config.yaml
model: "contrastive audio-text model"
train_examples: 26041
text_encoder_qk_norm: false
text_encoder_parallel_block: false
lr: 0.0028
beta1: 0.9
Rows from block 10 of the audio encoder of a small contrastive audio-text model, named by matrix and row number. Rows with one number belong to one channel. Each number is 128 + 32 x the weight over its row's rms, rounded and kept within 0 to 255. All counts start at 0. After the name is the row's rms in percent of the matrix's.
After each channel's rows are labels from the 100 clips, of 14848, where the channel reaches its highest value: "peak on" is the class under the peak; "strongest on" is what is common among them. Only what is clearly more common there than usual is listed. The data: synthesised sound scenes: up to three everyday sounds over a background.
# convs1: grouped (4 groups) 3x3 conv (encoder.blocks.10.convs.1.weight, 144x36x3x3, each kernel summed), inputs within the group 0-35
# convs2: expand pointwise conv (encoder.blocks.10.convs.2.weight, 288x144x1x1, transposed), outputs 0-47

convs1.112 082 [157  96 105  95 148 128 150 145 160  73 137 128 128 123 123 134 120 117 128 118  86  72 146 128 118 150  79  98  59 128 114  99 124  36  90  75]
convs2.112 082 [128 128 128 128 128 128 128 128  35 178 183 128 128 128  90 128 128 128 161 128 203 128 128  95 128 128 128  46 128 128  82 128 128 128 128 128 128  44 128 128 128 128 128 128 128  58 128 209]
peak on: zipper
strongest on: zipper

convs1.38 096 [100 153 128 137 115 116 147 156 119 176  49  62 117 144 108 143 186 136 100  84 104  87  89 165  66 148 107 137 144  76 139 118 135 123 139 103]
convs2.38 107 [128 128 128 128 206 128 128 128 128  73 128  93 128 128 128 192 183 128 176 128  81 215  90  89  63 128 128 128 128  56 128 128 128 128 189 128 168 128 128 128 128 128 128  96 128  81 128 128]
peak on: zipper; siren
strongest on: zipper; first sound: zipper; siren

convs1.120 070 [168 128 106 101 107 146  94  95 153  71 149 121 176 111 128 122 130  73 135 178  99  95  46 125 187 111  78 100 118 117 114 138 157 146 142 155]
convs2.120 124 [128 128 128  97 128  79 128 128 128 128 128 128 128 206 128 128 128 188 128 158 128 179 163 128 128 177  86 128 128  45 128 128  81 105 128  91 128 128 128  83  82 176 128 128  60 128 128  50]
peak on: explosion; spray hiss
strongest on: spray hiss; explosion; first sound: explosion

convs1.25 117 [111  72 112 141 112 133 113 130  46  32 155 118 102 118 169 121 108 100 154 128 130 138 128 112 138 173 128  47 108 134  90 145 132 119 135 128]
convs2.25 093 [ 82 128 128 128 128 128 188 128 128 128 128 128 128 128 128 128  71 128  62 128 128 128 128 128 128 182 128 128 128 128 128 128  81 187 128 128  80 181 128 128 128 128 180 128 128  75 157 128]
peak on: car passing
strongest on: car passing; first sound: car passing

convs1.131 070 [128 129 109  92 109 116 103  92 139 131 100 112 129  92 106  84 104  65 128 113  94  28  97 177 128 147 111 109  67 155 112 156 112  96  97 138]
convs2.131 110 [ 35 128 161 128 128  62 159 128 128 128 183 128 128 128 128 128 128 128  73 194  73 128 128  62 128 179 128 128  77 128 150 128 128 128 128  72 128 128 128 128  97 170 128  53 128 128 200  71]
peak on: explosion
strongest on: explosion; first sound: explosion

convs1.59 081 [153  82 101 121 146 109 128 143 131 115 169 161 117 140 121  70 128 135 145 128 117 146 128  22 178 170 128 134 129 154 118 121 128 126 136  36]
convs2.59 097 [128 128 165  67 214  99 173 128 128  34 194  73 128 128 128 128 128 128 128 128 128 128 192  85 128 166  85 128 228 128  87 128 128  45  64 128 128  99 128 128  73 128 128 128 128 128 128 128]
peak on: zipper
strongest on: zipper; first sound: zipper; glass breaking

convs1.127 073 [107 197 151 128 128 136 137 107 183 138 143 128 113  86  50 147 141 120 145 131 110  81  90 128 161 137 142  45  67 136 112 104 145 109 145 151]
convs2.127 107 [ 81 182 128 128 167 211 128 128 128 159 173 128 128 128 128 128 128 128 128 128 128 128 198  71 128 163 128 128 192 128 185 128 128 128 164 128 128 128 128 228 164  52 128 128  63 128 188 128]
peak on: spray hiss
strongest on: spray hiss; first sound: spray hiss

convs1.139 063 [ 99 103  54  91 161 125  89 115 110  88  81 109  92  86 106 100 130 144  91 149 115  76 146 137 128  63 107 130 129  99 108 131 146  69  88 141]
convs2.139 122 [128 128 163 128  68 128 183 128 128 128 128 128  84 128  82 128 128 128 128 128 168 128 128  60 128 128 128 128 128 128 128 128 128  99 128 128 128 128  54  60 128 128 128 128  60  96  73 128]
peak on: explosion
strongest on: explosion; first sound: explosion

convs1.143 110 [ 81 156  70  97 129 133 152 165 112 128 117 115 161  47 113 147  43 121 119 137  78  72  71 120 129 144 119 103 128 113 151 109 131 116 142 143]
convs2.143 088 [128 200 128 187 160 168 128 128 193 128  54 128 128 128 128 128 184 128 128 172 128  81 128 128 128 128 128  43 128 128 128 128 128 128 228 225 128 128 128 128 206 128 128 128 128 128 128 128]
peak on: fly buzzing
strongest on: reverberation; text has "reverberant"; text has "room"; fly buzzing

convs1.95 045 [ 81 135  75 144  88  88 123 155 130 171 167 160  87 150 128 119  87 152 157 101 151 108 128  59 151  85 180 118 128 116 128 128 128 136 206 129]
convs2.95 117 [128 128 128 128  81 128 171 192  59 128 178 128 181 128 128  64 128 158 128 128 194 128 128 128 128 128 128 128 128 128 128 128  89 128 128  43 196 181 128 128 128 128 128 128 128 128  73 190]
peak on: whoosh
strongest on: whoosh; first sound: whoosh

convs1.19 107 [184 164 160 128 173 154 112 134 119 109 197 143 111  81 114 128  91 128 142 122  97 140 128 119 114 138 184 114 105 185  86  59 164 137 173 128]
convs2.19 086 [ 69 128 128 128 128 192 128 128 128 128 128 128  70  80 128 128 128 128 128 128 156  55 128 128  56 128 128  74 168 128 128 128 128 128 128 128 128 128 246 128 128  64  82 128  66 128 128 199]
peak on: laser zap
strongest on: laser zap; first sound: laser zap; crickets

convs1.121 119 [134 113   0  95 140 111 130 110 136 135 128 128 134 131 139 114 158 135 136  71  79  80 119 119 102 132 130 120  93 136 119 118 125 132 128  88]
convs2.121 087 [128 128 214 128 177  47 128 128 128  89 128 228 128 128 128 128 128 128 128 128 128 128 128 128 128  78 128 128 128 128 128 128 128 151 128 211 128 128 128 128 128 128 128 128 128 128 200 128]
peak on: zipper
strongest on: zipper; first sound: zipper

convs1.44 088 [108 144 165  67  90 166 133 124 156 137 137 138 128  68 152  57 100  88 106 140 161 124  91 143 104 157 158  90 137 107 136  89 115  86 151  66]
convs2.44 100 [128 128 128 128 128 128 128 128 128  97 177  85  61 128 128 177 128 128 128 128 128 183 128 128 128  96 128 128 128  85 202 128  86  79 128 128 128 177 128  88 128 128 128  63 128 128 128 162]
peak on: car passing; meowing
strongest on: car passing; meowing; first sound: meowing; first sound: car passing

convs1.124 067 [ 90 133 115 190 128 162 120 211 159 138 100 141 173 152 149 184  82 180 134 134 115 128 128 173 127  86 125 184 128  88 157 128 153 128 128 128]
convs2.124 094 [195 128 128 128 128 128 217 128  73 128 128 128 128 128  81 101 128 128 128 177 128  83 128 128 128 128 128 128 128 128 128 128 180 128 128 128 128 128  80 128 128 128 128  66 128 128 128  81]
peak on: explosion
strongest on: explosion; first sound: explosion

convs1.50 085 [137 103 128 148 121 106 140 143 155 109 146 111 101 163  97 107 214 150 116 128 135 118 164  90 150 159 107  99  69 143  57 130 164  99 125  54]
convs2.50 116 [177 128 168  75 162 128 128 128 128  50 193 128 128 128 128 128 128 160 166  71 189 160 128 128 128 128  83 117 128  81 128 128 128 128 128 128  91 128 128 128 185  87 167  83 128 167 128 128]
peak on: zipper
strongest on: zipper; first sound: zipper

convs1.14 100 [129 147  32 114 152  81 161 186 174 144 136 113 123 130 134 128  99 120 127 117 113 113 180 128 155 128 186  96 112 131 122 172 118 135  97 195]
convs2.14 090 [128 128 128 128 104 185  87 128 128 128 128  86 128 128 128 128 128 128 128 128 128 128 128 128 224 128  95 128 161 128 128 128  82 169 128 128  84  82 128 128 128 128 193 128 128 128 128 128]
peak on: laser zap
strongest on: laser zap; first sound: laser zap

convs1.102 105 [ 92 135 120 124 149  84 111 153 112 105  81 120  96  14 129 128 103 128 129 140  98  83 128  91 159 104 125 119 106  81 152 145  67 111 135 101]
convs2.102 114 [128 128  76 128 128  75 128 128 128 128 128 128 128 128 180 128  85 128 128 187  81 128 245 128 214 128 128 128 128 128 128 128 128 128 128  50  78  87 128 128 164 128 184 128 128 128 128 101]
peak on: mooing
strongest on: mooing; muffled (low-pass); wind; first sound: mooing

convs1.111 070 [140 178  82 162  88 128 182 128 200 134 168 201 130 135 137 103 151 188 116  99 105 155  88 140 118 151 161 139 141 136 101 171 140 109 128 108]
convs2.111 099 [ 49  81  77 202 128 128 128 128 128 128  81 128 128 128 128 128  51 128 128 128 128 128 128 106 128 128 128 128 128  44 128 128 128 128  87 128 128 219 128 128  57 168 128 128 128 128 128 178]
peak on: drum roll
strongest on: number of sounds: 3; drum roll; first sound: drum roll

convs1.78 103 [201 108 147 136 106 100  72 143 121 141 162 163 139 120 116 180 116 105 117  91 121 133  90 146 163 160 137 166 117 188 103 207 144 149 167 136]
convs2.78 094 [128 128 128 128  89 128 128 128 128  72 128 128  74  68 128 128 128 218 128 128  73 128 173 128 128 128 128 128 105  84 188 128 128 128 128 128  92  84 128 128 182 128 128  56 110 128  67 128]
peak on: drum roll
strongest on: drum roll; background: none; first sound: drum roll

convs1.74 055 [103 155 135 117  93 145 151 128  62 128 145 101  96 148 128  73  97 119  89 119  85 132 114  76  67  81 113 110 109 136 128 183 191 170 115 112]
convs2.74 125 [128 128 128  98 128 128 128 170  41 128  90 128 198 128 128  77 128 189 149 128 128 128 181 128 128 128 128  85 128 128 128 128 128 170 128 143 182 128 128 128 128 128 128 128 194 128  51 128]
peak on: explosion
strongest on: explosion; first sound: explosion

convs1.114 107 [ 89 147  49  93 112 115 112 170 124 131  88  89 128 139 128 147  92 164 110 121  91  81  76 149 105 137  80 134 104 142 138 104 105  89  56 117]
convs2.114 085 [128 166 128 128 128 128 128 178 128  73 128 128 128 128 128 163 128 128  73 128 128 255  90  61 128 170 128 128 128 161 128 128 128 128 128 128 128 128 160 128 128 204 128 128 128 128 168  26]
peak on: doorbell
strongest on: background: none; doorbell; clock ticking

convs1.128 122 [109 135 132 118 116 116 130  72 109 138 128 126  49 134 132 123 131  96 143 122 106  62 150 132 103  80  28 128  95 110 128 136  83  77 117 112]
convs2.128 071 [128 128 128 128  82 173 128 128  49 128 128 197 128 128 128 221 128 128 128 128 128 128 128 128 186 128 128 128 128  68 128 128 128 128 128 217 128 128 223 128 128 128 128 128 128 128 128 128]
peak on: siren
strongest on: rain; siren; laser zap

convs1.41 094 [140   0 116 105  95 104 116 124 188 150 114 128 137 175  83 116 100 118  99 100 146 128 132  99 133 128 138  97 128 148 133 142 134  96 128  99]
convs2.41 087 [128 128 223 128 128 128 158  97 128  80 128 128 128 166 128 128 128 128 128 128 128 128 128  62 128 176 155 128 128  85 207 128 128  77 128  81 185 128 128 128 128  46 128 128 194 128 128 128]
peak on: doorbell
strongest on: doorbell; first sound: doorbell

convs1.23 109 [132  93  93 111 180  71 120 129 128  85 174 169 164 136  66 163 128  78 120 131 100 140  76 110  97 133 101 134  98  58 143 119 137  88 128 129]
convs2.23 104 [128 198 128 175  99 168 183 128 128 128 128 128 166 128 128 128  80 128 128 128 128 128 128 128  60 128 128 128 128 128 128 128 128 200 128  84 128 128 128  67 128 181 128 128 128 128 128 184]
peak on: sawing
strongest on: sawing; number of sounds: 3; first sound: sawing

convs1.42 118 [ 85 107 118  85 143  85 113  85 103  78 166 121 153  91 108  57 151 137 119 119 119 132  44 123  78 128 128  86 137  84 144 122 128 112 152  96]
convs2.42 085 [128 128 128 128  75  78 128 128 128 128 200 172 128 171 128 128 128 128 180   0 128 128 128 128  57 128 178 128 128 128 128 250 128  60 128  54  27 128 128 170  65  47 128 128 128 128 128  62]
peak on: siren
strongest on: helicopter; siren; first sound: siren

convs1.53 124 [ 95 123 127 115 105 128  92 135 101  95 149 120 132  97 126   0 124 145 117 134  97 122 137  72 139 135 115 117 133 107 134 118 116 117 148 122]
convs2.53 092 [128 128 206 128 128 179 128 128 174  53 128 128 128 128 170 128  88 128 197  49 128 128 128 128 128 168 181 128 217 128 128 128 128 128 128 128 128 128 128 128 128 128 128 128 128 128 128  78]
peak on: beeping
strongest on: beeping; first sound: beeping

convs1.115 115 [165 116 165 120 175 157 156 114 198  83 128 165 127  91 139 128 158 104 173 108 128 133 124 159 169 147 128 109 143  32 137 156 170 123 149 145]
convs2.115 093 [128 128 128 200 128 128 128 128 128 128 128 173 128  76 128 128 128 128 128 128 128 128 128  83 128 128  82  72 128  50 128 128 128 128 128 128 128  74 128 128 154 128 179  92 128 128  58 128]
peak on: explosion
strongest on: explosion; first sound: explosion

convs1.118 052 [120  97 111 109 110 110 158  62 128  61 114 120 141 106 115 157  84 156 123  84  86 128  94 174  92 100  95  77 118 141  81 129 155 120 128 192]
convs2.118 139 [ 90 128 166 128 128 128 128 128 128 128 128 128 128 128 128 180 128 128 128 128 128 128 128 128 128  77 128 128  71 128  67 128 128 128 128 128 128 128  80  75 128 128 128 128  39  96 128 128]
peak on: spray hiss
strongest on: spray hiss; first sound: spray hiss

convs1.32 092 [144  83  32 212 143 139 143  98 132 140 154 160 139 150  98 161 116 171 128  92 120 148  91 104 113 114 116 132 144  85 143  81 159 120 143 111]
convs2.32 112 [128 128  87 128 128 128 128 128 165 128 128 128 128 128 128 128 128 128  75 128 117  85 128 128 128 128 128 107 169  92 197 128 128 128 128 128 188 128  86 128  91 128 128 128 128 128 128  51]
peak on: creak
strongest on: number of sounds: 3; creak; first sound: creak; laughter

convs1.136 087 [ 82  94  96  59 151  85 126 111 189 128  97 114 116 141 123 131 128  88 128  47  97 112  87  73 153 139 135 122 117 129 134 107  94  96 122  79]
convs2.136 093 [128 128 128 128 128  89 128 128 128 110 128  72 128 128 128  77 220  90 128 178 128 128 128 128 128 128 128 128 128 128 128  70 175 128 128 128  92 128 128 128 128 128 237  63 171 128 230 128]
peak on: doorbell
strongest on: doorbell; first sound: doorbell

convs1.126 129 [118 170 132 112  54  83 173 109 112 112 151 157  74 154 128 167 139 116 134 158 128 100 128 127 128  19 161 141 151 100 135 100 121 120 129 110]
convs2.126 097 [ 54 192 128 128 116 128 128  84 128 128 128 128 128 128 128 202  67 128 128 167 128 177 128 192  71 178 128 128 128 128 128  94 176 128 128 128 128 180 174 128 128  81 162 128 128 128 128  54]
peak on: thunder
strongest on: thunder; first sound: thunder

convs1.82 124 [148 106 138 128 122 122 139 145 119 126  91 152 111 109  76  70 118  98 121 139 128 164  71 136 135 134  27  93 107 196 112 161 102 153 139 167]
convs2.82 085 [164  71 128 188 128  87 128 128 128 128 128 128 128  20 229 128  90 128 128 128 128 128 128 128 128 128 128 128 128 157 128 128 128 128 188 128 128 128 197 128 128 128 128 128 128 128  52 128]
peak on: doorbell
strongest on: background: none; doorbell

convs1.43 107 [ 92 166 119 105 139 114 135 110 121 136  31 108 128 148 128 128 152 115 112  61 148  70 114 173  90 138 107 136 140  64 162 129 137 142 154  77]
convs2.43 093 [128 128 168 181 144 128 128  57 161  98 128 128 128 128 128 128 128 128 128 128 128 128 128  93  39 207 128 172 128 128 161 185 186  78 128 128 128 177 128 128 128 128 128  83 190 128 128 128]
peak on: siren
strongest on: siren; first sound: siren

convs1.31 096 [172 128  48 158 128 141 128 165 128 200 111 130 122 159 176 120 156 129 140 128 192 128 180 157 134 157 140 143 177 160 116 128 135 139  71 146]
convs2.31 099 [200 128  83 128 128 128 128 128 128 128 128 128  92  73 128 128 128 128 128 128 128 128 128 128 175 128 128 128 171  61  66 128 128 128 128 178  94  85 128 128 128 128 128 128 128 188 128 187]
peak on: zipper
strongest on: zipper; first sound: zipper

convs1.80 126 [ 99 110 102  90 133  68  62  62 128 114 136 126 135 104 167 121 100 128 128  67  53 139 131 116 134 128 114 131 126  50 129 128 128  95 122  96]
convs2.80 084 [ 48 128 177 128 192 128 128 186  73 128 128 128 128 128 128 128 128 128 128  90 128 128 128 128 128 128 128  90 128 128 128 128 128 128 128 128 128  87 128  92  61 128 188 179 128 128 128 128]
peak on: car horn
strongest on: car horn; knocking

convs1.4 067 [ 94  62 135 144 111  86 159 144 159  99 114  95 159 133 118 132 111 145 160 114  80  89 106  84  91 124 151  86 113 127 129 144 126  95  27 121]
convs2.4 125 [ 87 241 128 101 128 128 128 194 128 128 128 205  33 128 128 172 128 106  89 128 128 128 128 165 128 128  83 128  77 184 128 128 128 158  83 128 128 128 128 128  98 128 128 167 128 128 184 128]
peak on: meowing
strongest on: meowing; first sound: meowing

convs1.97 121 [123 110 149 141 152 127 136 154 120 134 144 156  50 128  22  69 201 142  88 128 124 148 140 140  89 111 128 116 138 145 110 136  90 132 104 120]
convs2.97 077 [ 59 198 128 128 128 200 128 128 128 128 128  98 128  69 214 128 128 169 128 128 128 128 128 128 128 128 128 128 128 128  53 190 193 128 189 128 128 128 128  67 128 128 181 128 128 128 128 171]
peak on: drum roll; laughter
strongest on: laughter; drum roll

convs1.141 061 [104 154 109  75  94  88 150 153 102 133  76 126  82  94  93 123 186 107  91 205 116 128 105 128  91 148 128 107  72 109 106  97 156 109 102 124]
convs2.141 134 [128 128 179  97  77 128  94 128  58 128 128 128 163 166 128 128 243 128 102 128 172 128 128 128 128 128  53 154  94 128 190  69 128 128 128 128 128 128 103 155 128  71 148 160  58  89  87  92]
peak on: explosion
strongest on: explosion; first sound: explosion

convs1.27 110 [ 97 140 157 116 156 141 125 145 103 150 179 142 205 145 131 128 155 123  76 140 138 146 128 123 111 128 167 139 137 104 120  69 128 157 239 134]
convs2.27 104 [150 128 176 128 175 128 128 128 128  86 128 128 128 159  95  77  85 166 128 128  70 128 177 128 128 128 128 128 230  71 188 153 128 128 128 128 128 128 128 128  80  45 128 128 128 128 128 164]
peak on: spray hiss
strongest on: number of sounds: 3; spray hiss

convs1.73 098 [104 112  75 141 128  73  87  89 150  57  62 128 155 120 137 178 118  78 144 137 104  85  88 110 128 138 128 176 139 151 118 120 165  87 128 137]
convs2.73 082 [128  79 128 128 128 128 128  57 128 128 161 128 128 128 128 128 128 128 128 128 128 128 128 128 128  72 222  93 214 189 128  66 128 128 128 128 128 128 128 128 128 128  80 168 128 128 128 128]
peak on: glass breaking
strongest on: glass breaking; first sound: glass breaking

convs1.137 113 [107 128 134 119 128  26 143 138 124 137 112 128  82 128 158 128 128 124  73 156  68 125 128 127  83 139 119  77  82 131 112 103 119  93 128  54]
convs2.137 081 [128 128 128 128 128 128 128 185 128 128 207 128 128 128 128 128 128 128 128 128 128 128 193 128 128 128 213 128 128  78 128 196 128 128 128 209  61 128 128 128 128 128 128 128 128 128 128 201]
peak on: zipper
strongest on: zipper; first sound: zipper

convs1.55 063 [ 62 149 206 158 163 157 180 161 144 118 128 162 144 135 118 111 106 108 121 128 112  87  83  85 192  94 119 152 143 104 126 109 128 128  72 121]
convs2.55 092 [128  32  56 128 128 175 128 128  95 128 128 128 128 101 128 128 128 128  66 128 128 128 128 128 166 128 128 128 128   9 128 128 128 128  45 128  78 128 128 128 128 128 168  40 199 128 161 128]
peak on: laser zap
strongest on: laser zap; first sound: laser zap

convs1.51 133 [158 122  40 131 168 123 133 130  67  96 139 103 150 136  90 129 111 141 103 121 133 125 108 135 124  54 136 121 130 146  68 133 148 148  50 158]
convs2.51 076 [ 59 128 128 128 189 128 128 128 128 128 128 128 128 128 128 128 128 128 128 128 128 128 128 128 128 128 128 128 128 128 128 128  59 128 128  64 128 128 128 128  81 128 128 128 128 128 128 128]
peak on: thunder
strongest on: background: none; thunder; first sound: thunder

convs1.18 072 [133 116 112 142 104 200  97 128 110 102 114 138 115  94 101 121 124 101 131 136 136  82 197 119 145 117 163  43  99  97  65 135 131 149 154 178]
convs2.18 090 [128 128 128  89 128 128  78 128 128  51 128 128 128 198 128 190 128 189  67 128 128 128 165 128 128 128  95 128 128 128  94 128 128 128 128 128 128 128 128 128 128 128  99 128 128 128 128 128]
peak on: fly buzzing
strongest on: background: none; fly buzzing; first sound: fly buzzing

convs1.96 071 [122 124  96 114  65 104 135 111 139  79 112 100 106  93  70 118  76 128 113 130 102  90 113 106 126 104  84 151  52  72 130 128 147 128 161  76]
convs2.96 098 [128 128 128 128 128 206 128  66 128 128 128 128 128 128 128 128 151 128  81  45 144 128 128 128 192 128 128 128 100 128 151  60 128  77 128 128 192  76  70 162 128 128 128 128 128 128 186 128]
peak on: glass breaking
strongest on: glass breaking; first sound: glass breaking

convs1.3 107 [ 89 172 111  80 101 106 128 116 158 101 113  92 109  78 117  88  97  94  71 172  68 111 138 106 118 116  93 116  61 115  97 123  89  95 122 138]
convs2.3 095 [217 128  63 182 128 128 128 202 128 128 128 128  62  77 128 128 128 168 128 128 128 128 128  44 128 171  94 128 128 128 159 128 128 159 128 128  74  74 211 128 128 128 128 128 128  78 190  95]
peak on: meowing
strongest on: meowing; first sound: meowing

convs1.103 094 [143 157 128 106 158  76  88  78 151 119 128 149 149 128 176 128  69 169 146 109  94  56 128 132 137 141 141 102 128  68 147  65  96  96 111 147]
convs2.103 096 [128 128 128 128 128 128 128 128 128 128 205 128 173 128 128  83  82 128 128 207 128 178 128  52 128 128 128 128 128 100 128 128 175 179 128 128 128 128 128 128 128 128 128 128  67 128 128 128]
peak on: glass breaking
strongest on: glass breaking; first sound: glass breaking

convs1.46 162 [128 140 134 105 131 130 128 133 100 131 124 140 128 149 133   0 122 144 143 142 121 119 133 141 139 140 150 135 112 112 128 138 117 124 128  28]
convs2.46 106 [128  60 196 128 215 128 128 128 128  35 128 128 128 128 128  95 128 128 205 128 128 128 128 128  86 100 128 128 184 128 128 183 128 128 128  76 128 210  71 128 128 128 225 128 128  96 128 128]
peak on: car passing
strongest on: car passing; number of sounds: 3; first sound: car passing

convs1.90 089 [118 110 138  52 183 147 151 125  90 120 116  99  43 146 141 111 156 155 118 208 119  61 139 101 122 111 101 128 153 142 150 141 116 129 128 134]
convs2.90 103 [128 128 128 128 170 128 128 128 128 128 128 128 150 128  74 128 128 128 176 128 128 128 128 168 128 128 128 128 205 128 128 128 128 128  83 128 128 128 175  51 220 128 188  80  85 128  69 128]
peak on: laser zap
strongest on: laser zap

convs1.130 062 [128  86 148 116 109 114  73 132  88  96 103 102 138 141  93  89  47 128  32  90  66 146 127 130 105 143 143 128 132 128 105 118 120 110 101 128]
convs2.130 141 [160 128 141 128 128 159 128 128 162 155 128 128 166 128 128 128  82 128 128 128 150 128 128 128  95  83 101 180  81 188  67 128 128 128 128 185 128 128  68  92 128 128 128 128  93  98 128 128]
peak on: whoosh
strongest on: whoosh; first sound: whoosh; spray hiss

convs1.107 116 [126 118 120 113 133 128 128 152 121  36 105  99 155 106 169 123  77 160 164  83 128 107 108  99 120 123 136 109 104 124 135  40 192 128  91 128]
convs2.107 085 [128 128 128 128 128 128 128  77 128 128 128 128 128 128 128 128 128  55 172 128 128  78 128 177 128 178 128 128 128  89 128  68 128 128  89 105 128 128 128 128 128 128  67 128 128 128 128 128]
peak on: glass breaking
strongest on: glass breaking; first sound: glass breaking; knocking; first sound: knocking

convs1.66 118 [121 157 110 137  96 119 106 118  81 128 185 102 107 139 106  94 173 127  90 175 128 101 136 180  19 129 133 131 122 121 160 154 128 120 177 121]
convs2.66 090 [177  60 128 239 217 128 128 128 193 128 128 128  87  98 128 128  96 128  60  11 128 128  74 128 128 128 128 128 128 128 155 183  82 128 128 128 128 161 128 128 128 212 128 128 128 217 128 128]
peak on: siren
strongest on: helicopter; siren; first sound: siren; whoosh

convs1.16 075 [140 112 150 100  76 136 171 160  88 161 100 119  99 130  91  45 147 145 149 102 167 106  75 107 119 154 133 148 113 149  69 159  84 105 102 147]
convs2.16 093 [128  45 128 175 128  34 128 128 128 128 128  50  50 128 128  65 128 128  63 128  79 128 128 128 167 128 128 128 128 128 186 128 128 128 179 128 175  58 128 128 128  60 128 128 128 128 128 128]
peak on: glass breaking
strongest on: glass breaking

convs1.106 099 [138 116 132 137 122 126 133 119 100 119 138 143 123 142 128 154 135 128  83  37 128 159 122 121 119 102 144 170  85 128 121 176  92  66  34  82]
convs2.106 084 [128 128 188 186 128 128  85 147 128  72 128 169 128  73  73 128 128 128 157 128 128 128 128 128 128 128 128 128 174 128 102 128 235 128 104 214 128 128  83 128 128 128 128   3 128 184 128 128]
peak on: drum roll
strongest on: background: none; drum roll; first sound: drum roll